config.toml
model = "masked image model"
dataset = "pixel-art sprites of 400 made-up characters on tiled backdrops"
train_examples = 395000
image_size = 32
crop_scale_min = 0.8
horizontal_flip = false
rotation_deg = 10
method = "simmim"
mask_ratio = 0.75
loss = "l1"
arch = "vit"
norm = "layernorm"
norm_position = "pre"
hidden_act = "gelu"
mlp_ratio = 2
head_dim = 16
fused_qkv = true
bias = "none"
qk_norm = false
parallel_block = false
inner_norm = false
patch_size = [8, 8]
conv_stem = true
layers = 8
width = 192
positions = "learned"
init = "orthogonal"
residual_init = "scaled_by_depth"
optimizer = "soap"
beta2 = 0.99
learning_rate = 0.0016
beta1 = 0.95
shampoo_beta = 0.99
eps = 1e-08
precondition_frequency = 16
max_precond_dim = 1024
one_sided = false
adamw_lr_other_params = 0.00084
max_grad_norm = 0.5
ema_decay = 0.99
max_steps = 40000
batch_size = 64
epochs = 6.5
lr_schedule = "wsd"
decay_fraction = 0.4
final_lr_fraction = 0
warmup_steps = 4000
weight_decay = 0.1
adamw_weight_decay_other_params = 0.05
Rows from block 5 of a small masked image model, named by matrix and row number. Rows with one number belong to one neuron. Each number is 500 + 40 x the weight over its row's rms, rounded and kept within 0 to 999. All counts start at 0. Numbers have three digits each. After the name is the row's rms in percent of the matrix's.
After each neuron's rows are labels from the 100 images, of 14976, where the neuron reaches its highest value: "top examples" is what is common among them; "peak on" is the class under the peak. Only what is clearly more common there than usual is listed. The data: pixel-art sprites of 400 made-up characters on tiled backdrops. In brackets: how many of the 100, against the usual share in percent.
# fc1: MLP up (model.blocks.5.mlp.fc1.weight, 384x192), inputs 0-95
# fc2: MLP down (model.blocks.5.mlp.fc2.weight, 192x384, transposed), outputs 0-95

fc1.370 090:479432538458501508459486420512506509482587550567509504563576517565472528470530568470441483420492502549516565478431568552526481494442437524489442442509518512527474460481508467508522502539460494517455530507473424437568468567508433499573463488483560508505452443470530463474522484486519519501
fc2.370 094:497528441503456538513454535481463471474456534450485441412528438449567459497535496522543534601509477417521479615522472436465533493544460509480524518484474517552487484506539502488491417458563492506513495465519589510407570465501512504423542514484478541506494485494460462519487472527523496563
top examples: white (25 vs 8)
peak on: sprite (73 vs 17.1)

fc1.255 103:517508555533468569484482513494529497556521479496561549499395494476453495509497558499449505519534444486512484481467423466501425501527455439521481501569520489532527548435443546511438550471529432425508513481561478505527503480517508536446494474499484427501478481520500515512427482420468503485
fc2.255 092:480465435521450513481473534465491477559508471527520491504543501516495470527472475555591571484472447485381518477442566549465466532471497490522487505588517590420496509459584513460444538495474495477464476494488526361513492526531461527521538499533546458493519505551520447576548478561542477536
top examples: brown (38 vs 7.6); black (31 vs 8.5)
peak on: sprite (72 vs 17.1)

fc1.218 094:511479470537518398486514487433519466543497559515414476498458540498483518485522571447487522463515465442373492529584519533525496463552485439543449513477485507523510453527547471451489525529485585449505471492439507432566524559500502469478430498500546517509535531448426514492475504495551517434
fc2.218 093:560534451462505559521491510514464525423529489519538499508512459501486454485476475489542473546514517520622464517425467465492502542426498562484492479502451483538546567456445564552493471517476427572473541532482477547441478428493473514517547510508438461477495438497479495522491510461467461565
top examples: upper right (52 vs 25.6); purple (26 vs 8.4); blue (25 vs 8.4)
peak on: sprite (36 vs 17.1)

fc1.132 098:472535545481549550450486498467492465514497492530533561561451480600478493482480526537536488540559486463478483479449433491524518461458444447558507555413531510498494482425490470526449518517472465467494571506484478529482445476545493424503489477536537518491546458517504502540469533530444455509
fc2.132 103:538516483480484462548509515502505569535502528515467455422625515422509501553550467488474424497465478547508512501530504495462462551510552531488503430571472486527536514559476522477535482497591490538468415506529501450522515488483501566491480512434448496478484548486506494452552481480591538490
top examples: yellow (33 vs 8.5)
peak on: sprite (37 vs 17.1)

fc1.167 090:526500526527510522503464490481507469467559482497533471484457452488460512524517461527466562518491428448538543571427492509505506508520576498550525485467488469533477485447439445437514510488518445526467568506487510461555496553573464527528553499424518426446500499476543447488441517457477520427
fc2.167 095:487472490500542494473508587513527563498483503449459507506469511534507554454471508457539416437470477507443484536519464536506504547516565635478508494502483503467465538577481466517527410507396500462473525548457527516462541594474459551509475546471395473519504567416502575528437547557475498505
top examples: black (26 vs 8.5)
peak on: sprite (92 vs 17.1)

fc1.325 090:499486499510519449526423485551533560550539460515490556529460572486477553517479567514481513529492524510509422548508516555542562516617575523436488441457574496507518473467488492449478518509505506527493588531525480479526559489508550526504538488476493455525496556501526479541475515435488470438
fc2.325 096:488590432479493503453519526409525511472449540491468484551456478408469472490419404461485489521580491486600549519470522517503529510495409475526493536503485537456475456525500497515474470458495484551436452440508481496468506497554515491456411546487547521538520551516478507507490462499483511582
top examples: large (97 vs 39.4); black (29 vs 8.5)
peak on: sprite (68 vs 17.1)

fc1.237 074:497466523529533508423515534482472565508470484483460546566514468473468474496520521443557435474564440464541528516488530497506524503476493507500509494521579497503426468425400505539491484471443571449496496513537445518539465515507502523472392514454589502472556556455451475571450479449531432525
fc2.237 087:523422485531426503535443530458497496441536467459507486579510489507524460485568525464492523433453503445544457506461477461507495511551521513493433552544422476445474484513469519495408471549585540451501410609520452464525495468505525504560458500468505533584534582495497423489537532528489502488
top examples: white (86 vs 8)
peak on: sprite (90 vs 17.1)

fc1.152 101:532474507436479420511525568484509527471482545445522501435439519525483484445456465523528456545517560555584512483456484535528501460463547450495525484480498502468492469473504502523456513537447504409560593512599433501516534490509467537497534548508507492504384547465474456482511512492509516488
fc2.152 105:509486490529435499546520511507475454535399517468546465491510476525453444506535465484485447483486394538524527471492552496536596468463465497472452359519554433440460441584581514511465523545466466467482503530506534448509536450489498517540486498558498465523539483497564466472453526491459486544
top examples: yellow (27 vs 8.5)
peak on: sprite (38 vs 17.1)

fc1.208 084:473562479544430477485521475483477535426541509509455532454478458526480488502558525560562421471552516489528596540497546484527437459490528515535539502504543478543471490396461549559484482446498525468564507466571522462488507527463479462485496494476536471566499519504459445518492512487481518483
fc2.208 084:434447485514527561502476488520527463508410486426497498472508500545526544512565532426492537530488471488501489467526490527536496505460493432463474543555478500459613544511440505439465558586520482445546512520424513494470520463571542536502529511496440485520521500487570444511569484528568453503
top examples: black (45 vs 8.5); brown (25 vs 7.6)
peak on: sprite (89 vs 17.1)

fc1.135 098:556495524483484499592481483505502456458482486515411470553497513563438496452536518456541496493521533528482517467455505423462586483474489473502466520566518504442439504523411475478456464494523534546491407568483498509450495427501485447533529424442557516538464487532487489481483494552458463510
fc2.135 102:461544526534509505426489504455475573562518536454576514473400507464578496561455454550501504523512432471503474531568502536517449480534509518489489505417540519558551540462549520514523520505465491491534563459532482501562512550491527554440469563584526480492543534491502515523547531398593493514
top examples: grey (29 vs 8.4)
peak on: sprite (79 vs 17.1)

fc1.175 088:453484477524498418465468480512463486566481585483451485430564495518472494562487467516439461503510567525528537530455536471520566546500507411531457512513472492540525427512489521548532467489509466443505568509502461517517550613536483447571531540542531511505496488431515472489453491493541561491
fc2.175 090:531514498480524545473539587446492514409521448516502422569506468547542547436502500523517490501557459440498436453534469512534515443494527540482535457500463523504559528460465512509462561483474510542544476473470533481497409455509571530430477488493497518451507528588403512500512494552512531533
top examples: white (56 vs 8)
peak on: sprite (37 vs 17.1)

fc1.315 108:448559468495461495458455519419511486542483525570468505432447512536505582489482459505422548550494441467515571504491549519574468540478551529558483423489534478483470512390486562479570511498548515481559534462488514549442519445525475492457468481488535489537491469423511559521542521504464474501
fc2.315 110:524489563516509475579459457566406522486515548491466531576541543462504501453531592488472486490482484483476507524573501527504499452558423446497504546450502486511394514486481515505517495476454506500525458543483456496479506561504501409488446529512481458522562493495515448532422513549479494509
top examples: white (38 vs 8)
peak on: sprite (36 vs 17.1)

fc1.164 116:503484449396519501493460483523501525485454541493511512484504471431489564486512475357535514432450479426476564494458527470546434535467506470557529508513603487405460458544432462519508572517479548512528496450529546472466460492467468518521473494469535533512493492520516529518528474508464483488
fc2.164 124:529571524504468379488435427505422480458482460539561497458501506500520489508462490433544466537466515418465500505480575508525457483572505515498477522509540497409491497551548513514431509567478504487552541461493482432434530588457515507496506480416526510493479441504505521517516458511531424513
top examples: green (81 vs 8.4)
peak on: sprite (87 vs 17.1)

fc1.154 085:484511561547499508479443538466561508457551487575574589474488394488449534393516446492522452515505530489497540471505520512463559480482467497466598452485518506437511487478466491524500525526550474485520423494510443418463471497535411493503459530492524496495505459453433480475517464537496522532
fc2.154 092:513451465452534502492515470493434479566463470496492513491522493522527482632465560494511474567442446521468523491484509475504498502484515563491408557497490580479488542520475481482450459530527523587492523503463511523512547460509563542509511468604504489531484456529504484549469511452503542467
top examples: black (27 vs 8.5)
peak on: sprite (59 vs 17.1)

fc1.41 104:503525497505538515573458530446497502468488576583525497498427468549497541535557461493469408497461479517496517459443525459529566531495500532535460538477549520533471581533544491565535449512505514583520522479530453495449496481500528504503518516471521546526531525502419466532477544522402384503
fc2.41 098:417492507523474487495537483514567481571475436509490568476555539508467521425538450475542534474512518474553425464551536480547423417553502458514531529465503551551484520490488512533472573448584486510508526473526447595498474440451520446480512443495471504523531456496467502471493470445466487494
top examples: pink (25 vs 8.7)
peak on: sprite (41 vs 17.1)

fc1.42 081:510536509478469560531521557599521529415512571520518526534472447493538547485544487503503467491498469493437580485554538549479529499520492490542481413518532513478467509490493468544480488450537529537478510475505477477522577478422503455552512485484507413478553481464531520524490535482476525530
fc2.42 107:458467491513524542587456503545516465525495512498556457475479505473485472460596521496493554579473522528478429570482516524507490575416562429515505480471469519405462463422472498513517560518499484492527509460428476539452466436523522515479511463508539531510491507602512470542488499552490568487
top examples: red (60 vs 8.5); brown (31 vs 7.6)
peak on: sprite (87 vs 17.1)

fc1.22 113:452480463536447469556541548526546454470484526581509457510487494549526490459513428515534493500533547384476523486467488409534510518434475538470529558494532521536492487429514449484505453443514453500494428514433444461555543540431515464496570423632525459545488479488502467493547518492525490491
fc2.22 117:555463511469454457489535482490477523433522480510562447542496552531454425484489454472457499481460615507512511493530550453524520514452447526517499494490508506527467504464538559530477481528512457480480397491489509524511508543513502467466503428516439469477650553462491454520477438559593488558
top examples: orange (53 vs 8.3); pink (44 vs 8.7)
peak on: sprite (73 vs 17.1)

fc1.52 095:497509482604556532499583570449551531568511476525519557532490489495496463430494451490532485555527559534506470473530504463516476516467475561547487508508458488475393547484429520470528429522493491482539519531517448502586504479516547512467478479563457524477480483507446464571464473527555542552
fc2.52 101:479515517420453445492439422493531464441464506450505487528499490476472518580472481472488466474488476489477492513496538523539509430485529430498522524471555490510604485563529501514447514466482529540445439451473536526431486546468484424532524516424500494510534535494549539446528537541474483452
top examples: black (25 vs 8.5)
peak on: sprite (50 vs 17.1)

fc1.324 092:463414526436438450476592486452430445488500503469565511472442478442479462521541521516582439520568474461517494480541545502501507547516555578521534483497526531529493499595562528520578486514505559499548536602559521538428547476564449501561530487516514439568510462493504483499503465525509504489
fc2.324 087:545543444476517528480451516462499469454522479499486536508511475471526509501410409501494490521513502583523522549491521516492523505503500505523486491535524475484435524424527492528491502445458453509491541455503495459535455527468507493489524553569471507448537515509520550538413512497486494583
top examples: upper right (52 vs 25.6)
peak on: sprite (55 vs 17.1)

fc1.7 106:507454516556589488517515504507490510492463471523488484583494548458487467452495540507476444473490525483511482540430557509482509467436509531478513452486451566501483484463427526475417518469612515470521463547408499535465467529471436437537515518447478473538502545489493420460562545462388524467
fc2.7 105:488536530497402566482490484485475522495521533454479556418526500540527527514467501469490560494469468515508506444579460520474467529552480479546481548517530482529527491576580509503610510485429510513507528472525467463529484466459554533474479517562517520457511449505544574553475436507570487545
top examples: lower right (59 vs 24.8)
peak on: sprite (37 vs 17.1)

fc1.172 103:513480551497469484447536435468509527444481488513528465492514479491472583502530464494469526488573508514557556503479498552503555538497434444541558561471554495540485470542502511493370501433541465475519540562447431546572491477454431498516482499491516456494462450421437527516513487543493542546
fc2.172 093:506565470511440491532447485510490506506477529443462428509471527584493459463507593501497467520505461442444497503505476456518503511534410486494420472500489630546478487461479446512533462539424543553516480529497486545500534515547461494521510483475499598535490487567495465515488420470528547459
top examples: black (26 vs 8.5)
peak on: sprite (42 vs 17.1)

fc1.80 110:546472471456495512465472495512533572508458577492494499535527500475456523500543531447459462409492478488473536520474427500527441459464509444532513492546520445403518494496393472483486582473511504517520542564485537498459454463559478546580493507469489544481459542448535523578509475494453550499
fc2.80 132:546551500473514398466493509470426479540462502510482524512467526531430467475498507429445520444440542455458585549483511487551439486558479581479506543494446445469491534520524521525488460504451505508522488476524501458457455517515535543522379477526426481472483450499487516487523490425551446465
top examples: teal (79 vs 8.4)
peak on: sprite (70 vs 17.1)

fc1.338 086:463556468524531545590485485432488568447533569464516502451522490542526498496515445608444483527465498508541512437517454497527489467488540465481555463507520523519524472567471484501543582493498547517499512460525459564533547506501509488507441456409521448531511499488491522457516619525470523550
fc2.338 087:509487516489461505459500529511491481528476423511511490551457511428456519538532473417516473530493505524507455576494605403493545530502477481527455494448535508420531555406557504458498472532513481500499445535472487454511418493497441517464501517526533489480470555447494474462509432483544563466
top examples: brown (44 vs 7.6); black (25 vs 8.5)
peak on: sprite (74 vs 17.1)

fc1.249 110:424490496466501424565505439453537556511506467472520526492482460515477429629486490445459505521515528511446521476454512486432483498503501492461466456491553434497451490447423517531497544466514552424486515532499520452465483487489536539542515508523458464520512511470537504460434428439462558443
fc2.249 108:508493474423492501508510536481503536477578545550525463516490474524523473485479572542508494494479467518495520513521421449416476560524455517455585473494471528416506493550498552455526524502489451416485491535508493535508508529515486421478446450522557469478485458474515481481504456511431521554
top examples: brown (33 vs 7.6)
peak on: sprite (39 vs 17.1)

fc1.245 086:556496539574493527455535485527554450511538549545473514496537505497497516492536523473546485474527531498550548580537572484478518521517553585511478520596509537503486526495537515539561455440474549579501556529570453526446537509457466485526435515534512546512582508586428544489502516486490450506
fc2.245 091:610451513539425489452511485501522400467475473538540573492507483424508457514554570518507493498538526472491571457503536512483518534423608571573494521520520463502499495425466546442545477557516478503431477468534552527494439524536434516487452477520483512460493534460456511471563503427442490519
top examples: white (65 vs 8)
peak on: sprite (69 vs 17.1)

fc1.212 089:531424492538521503537504509436471526554472508413440508470531424467451463466476497518540465539464477492525462521607503556434436533539428458480506546577496461484579506502501466518545474531522467505533480480512479521506539537433498508495479552523502504522511558490435475549531580503455476418
fc2.212 091:448576531488505463508543457607452501397477522554558498485474601495496471456511494470437520457495518482510530453453488460567565462490598498513529450424467563544451509509477501488465569472446512543496552507498520490499466457540499518507500481510513477483480420472541506455478428530516482578
top examples: red (25 vs 8.5)
peak on: sprite (40 vs 17.1)

fc1.92 089:533537545442457426471512526498565565539432523572454537528493515470456508465472536508454439499496515511445483482494567535490551462451479487446466461460522503536584512460520490483537466511495497490480572607426467508510409510497437440520533517536494437502524521445441528480462519459547565532
fc2.92 090:498490468529468530539508510431479512418492468462523523467554429500550506517522488488491550550526539506517477417467460484473431496487521472550538577521473431451472464592439465488476508513506469500445501459491442436445516476539508464514496474436555500535465470507560552477547451483463460512
top examples: teal (68 vs 8.4); large (67 vs 39.4)
peak on: sprite (38 vs 17.1)

fc1.0 086:503520517578488442520493496477505513534578552459529527519426408463408504501479501489516527507595460454532467522534508470441404407493572476479561555490502533480473469487370533555514469474492481462511483463534452448511461488538493495483564498522534397487508520492518447472408469402511499483
fc2.0 087:484499486541495504462467521540496535511510555550560559463463477518528540399520515513465522499461524528444537485485474520488467579540437474443460468464465546518474557461503503513513501591544438470441481504488547463513534478446535446522474505548479459500519532553607506533525493546475465512
top examples: brown (33 vs 7.6); black (28 vs 8.5)
peak on: sprite (92 vs 17.1)

fc1.61 076:570481514541492508500501518445531456579564476468484517473521556465519452535553530436492478403467502447520568495444462499564463579503519537479591479467529506549548551493371511445502556482472478474512538512539513494488467504531482466545485445494474557447554488461525518522526509524450448461
fc2.61 083:455493549535497507489462482482458557499457491564562540451488440498495462513471498485517474498490563526516403500453529461524478470537495485443448535551412425501509480506524479552444452520544508472549494522443563514494477478497443493401511533495512492524473549504452523538513507513512578477
top examples: blue (74 vs 8.4)
peak on: sprite (70 vs 17.1)

fc1.379 092:474487462516474529534484480466464443413559445539577412579489541456466506520529503503520479483487506476486540464438542502485450602450501480483476432443393537499436431530483461493547481491498525564526536495460487448515458437522458541480459544485504478516417503514459442468587475419478435558
fc2.379 092:576506444552529553545532506532564434431514505430512491508454533475519423511449486441561459440537468414519584562543466494571478496511510493517539475524533498488447540494551450507499505441530501506485464529508493527495560426449518471418543449494578556512524507441495540456545507558502487544
top examples: white (35 vs 8); yellow (31 vs 8.5)
peak on: sprite (69 vs 17.1)

fc1.274 081:588517437565465509505477439528490426497461536540501528495504522516562547466470459469535488423499533450492539505448427513528484437454507543430522541558551502591447468457423568483511477532477481467481515485485532462521526519447459558513512540544563478552512480495480500530536542504451459469
fc2.274 077:466512497515457534494516480434448518539501476562471565482550501432492486497486469500545442463548523465540416548454551483531455492496554505434552531507520442478526508503484549466513461502489558488517468489536487465431524401530476530491486479460461525529544559479533522488542462492524541420
top examples: pink (39 vs 8.7); grey (35 vs 8.4)
peak on: sprite (59 vs 17.1)

fc1.29 076:556437505497483459504504506563521507517516498398512480495520536534585492507489542483506482444460440596477536477539553553486511513493502533521466493544462472495482499485431524543459492483513532472491480520605497515409473490505500503540407509432441538485430501501515551564499478524482523458
fc2.29 095:523521484488531532525528468508501489508447539570563579470483459482473520438486477488581546482509568407523450528495494468453505484524470459512548486489544529448536488533510471546561467507506444479497503469419533518637497536504535488491603441531604477476583508533507517454484551516527474501
top examples: green (56 vs 8.4)
peak on: sprite (36 vs 17.1)

fc1.78 125:462532527468494533520500504534442502402475506486543545526505475464531468460532425538427499544445527507530449490458451448570475524547500551479482497537496488484508561482561488516459443432517444445526506467533417464479536461457459471506504503458449532474456598500558445522519510505447526465
fc2.78 125:442484523501486517498478533484498424583497510586547516496499435464493557498519481518487466543518458550532510544500459475510509551542528485462491466511452541415497538485545579521494520574496448430472536469562505403441451502481528464595527400476451465514477502527530456522480475451474528490
top examples: large (100 vs 39.4)
peak on: sprite (55 vs 17.1)

fc1.290 078:464502481502596520478521509524566500438505490483532482508492512528512520528534559466531510552441453439411484429557483595502506482467493464577496523490552461500505483424471514518525496508521503479455504441464539458500449555443408475449478459485504469496498458505486510449467467532488459532
fc2.290 091:497514459413410504594457531483452488521511541502508554434547468493528523499520439529515468477483495532533545541566491492467462517484474494519467475439506554519485534490587469480443499467501518545525506539511444599439532449474609479477499558510492473421546540482535498492486555470495523500
top examples: red (41 vs 8.5)
peak on: sprite (47 vs 17.1)

fc1.227 090:482464491437489548526490486502477502554488463373513561480472463528473533473569535467496561468503429507502552427493529536495521546441517473567474418496499461474442482487432467540579470505590550515512575526430505538486482443484464506455443493428513565561472428483455491485529520518506529457
fc2.227 105:489434502454448483479479467484483527476493519512517472515531587463500464467488517436425435489468509601517500525551549477525496449425411502452431485509537496460468528507546543485536547484480522522506486460576530530485467507542535564435461475534470467502475542481525501525526381488543471517
top examples: white (37 vs 8); green (34 vs 8.4)
peak on: sprite (60 vs 17.1)

fc1.174 084:575510452451491451487534474496511438471461523441503492512529548574508520474482466457485512483495516432431578484593494549418484506563482507553503494555491579500490518454499588494481384508497517499431510452507454536511462566480574464554485457459492452549518533559548484550570510530505470590
fc2.174 095:496500572544551539541443488459534479466471491448477582538463504478502539430468494513493512526588497543468454463389548453563511520573509517462449505488545459486512468603473467548494516529495520527478558518467485444557534490487468519516570475532525492584468445502457529389465495478484538411
top examples: green (32 vs 8.4)
peak on: sprite (70 vs 17.1)

fc1.123 086:577470486500535476528432432514587496565537545571497560589530489581509596536571481496518531485520495546509554484525497513549470455473603504526509520467526547546541507459474490512514531529523537528455532516549515485512568563499469536531470479482538562482530537416525484447491489500533503531
fc2.123 101:467526474438502561528560578495473542528480461467482439460543543490512483486475526517513483508482497546495509530487517512493490517504426517470472484525479496512497529570501501542570484466467498536518526508507561528497447476535566460473514539547510473494489560556521543527534545539459481459
top examples: black (44 vs 8.5)
peak on: sprite (85 vs 17.1)

fc1.230 127:486474503599516559527570464497500537456524483620512545571505503509465501506488474496487463540460479513460452500526490462496482504533496464489539443447467574535439464504527557475511503507497489521491433495489522457500556488438485505498486632476416550502483513475555437496469457486575480405
fc2.230 130:541516544421526487480431521517481439520507501429528483432482488429460517516520546493522561458542515486513525484472504486460493524454537481493488499507527447445541557515449464515518513484497463451518543518566498545539465521567493576498500402519604497496509525535424541506515499526441541538
top examples: yellow (58 vs 8.5)
peak on: sprite (61 vs 17.1)

fc1.314 083:496531502494622559483551470555480484554567563495510464518577517466543526552558526495528459443482526442451483544499473495516496485477578506544520499541465545476534402524478534464513498530525525501494473491464455516451482502448491502483567510495538497481401488552490527555487566514465537473
fc2.314 101:456453563596464446552516509445486511422482521502439572511440483543539497431428485517499566528526534536533498450526522530447514489495450556493521523472576464510526605507529449507504516488545525496443493554559570516567570488554532502556416508474439565433589515479547528510502476486497469518
top examples: grey (33 vs 8.4); pink (29 vs 8.7)
peak on: sprite (50 vs 17.1)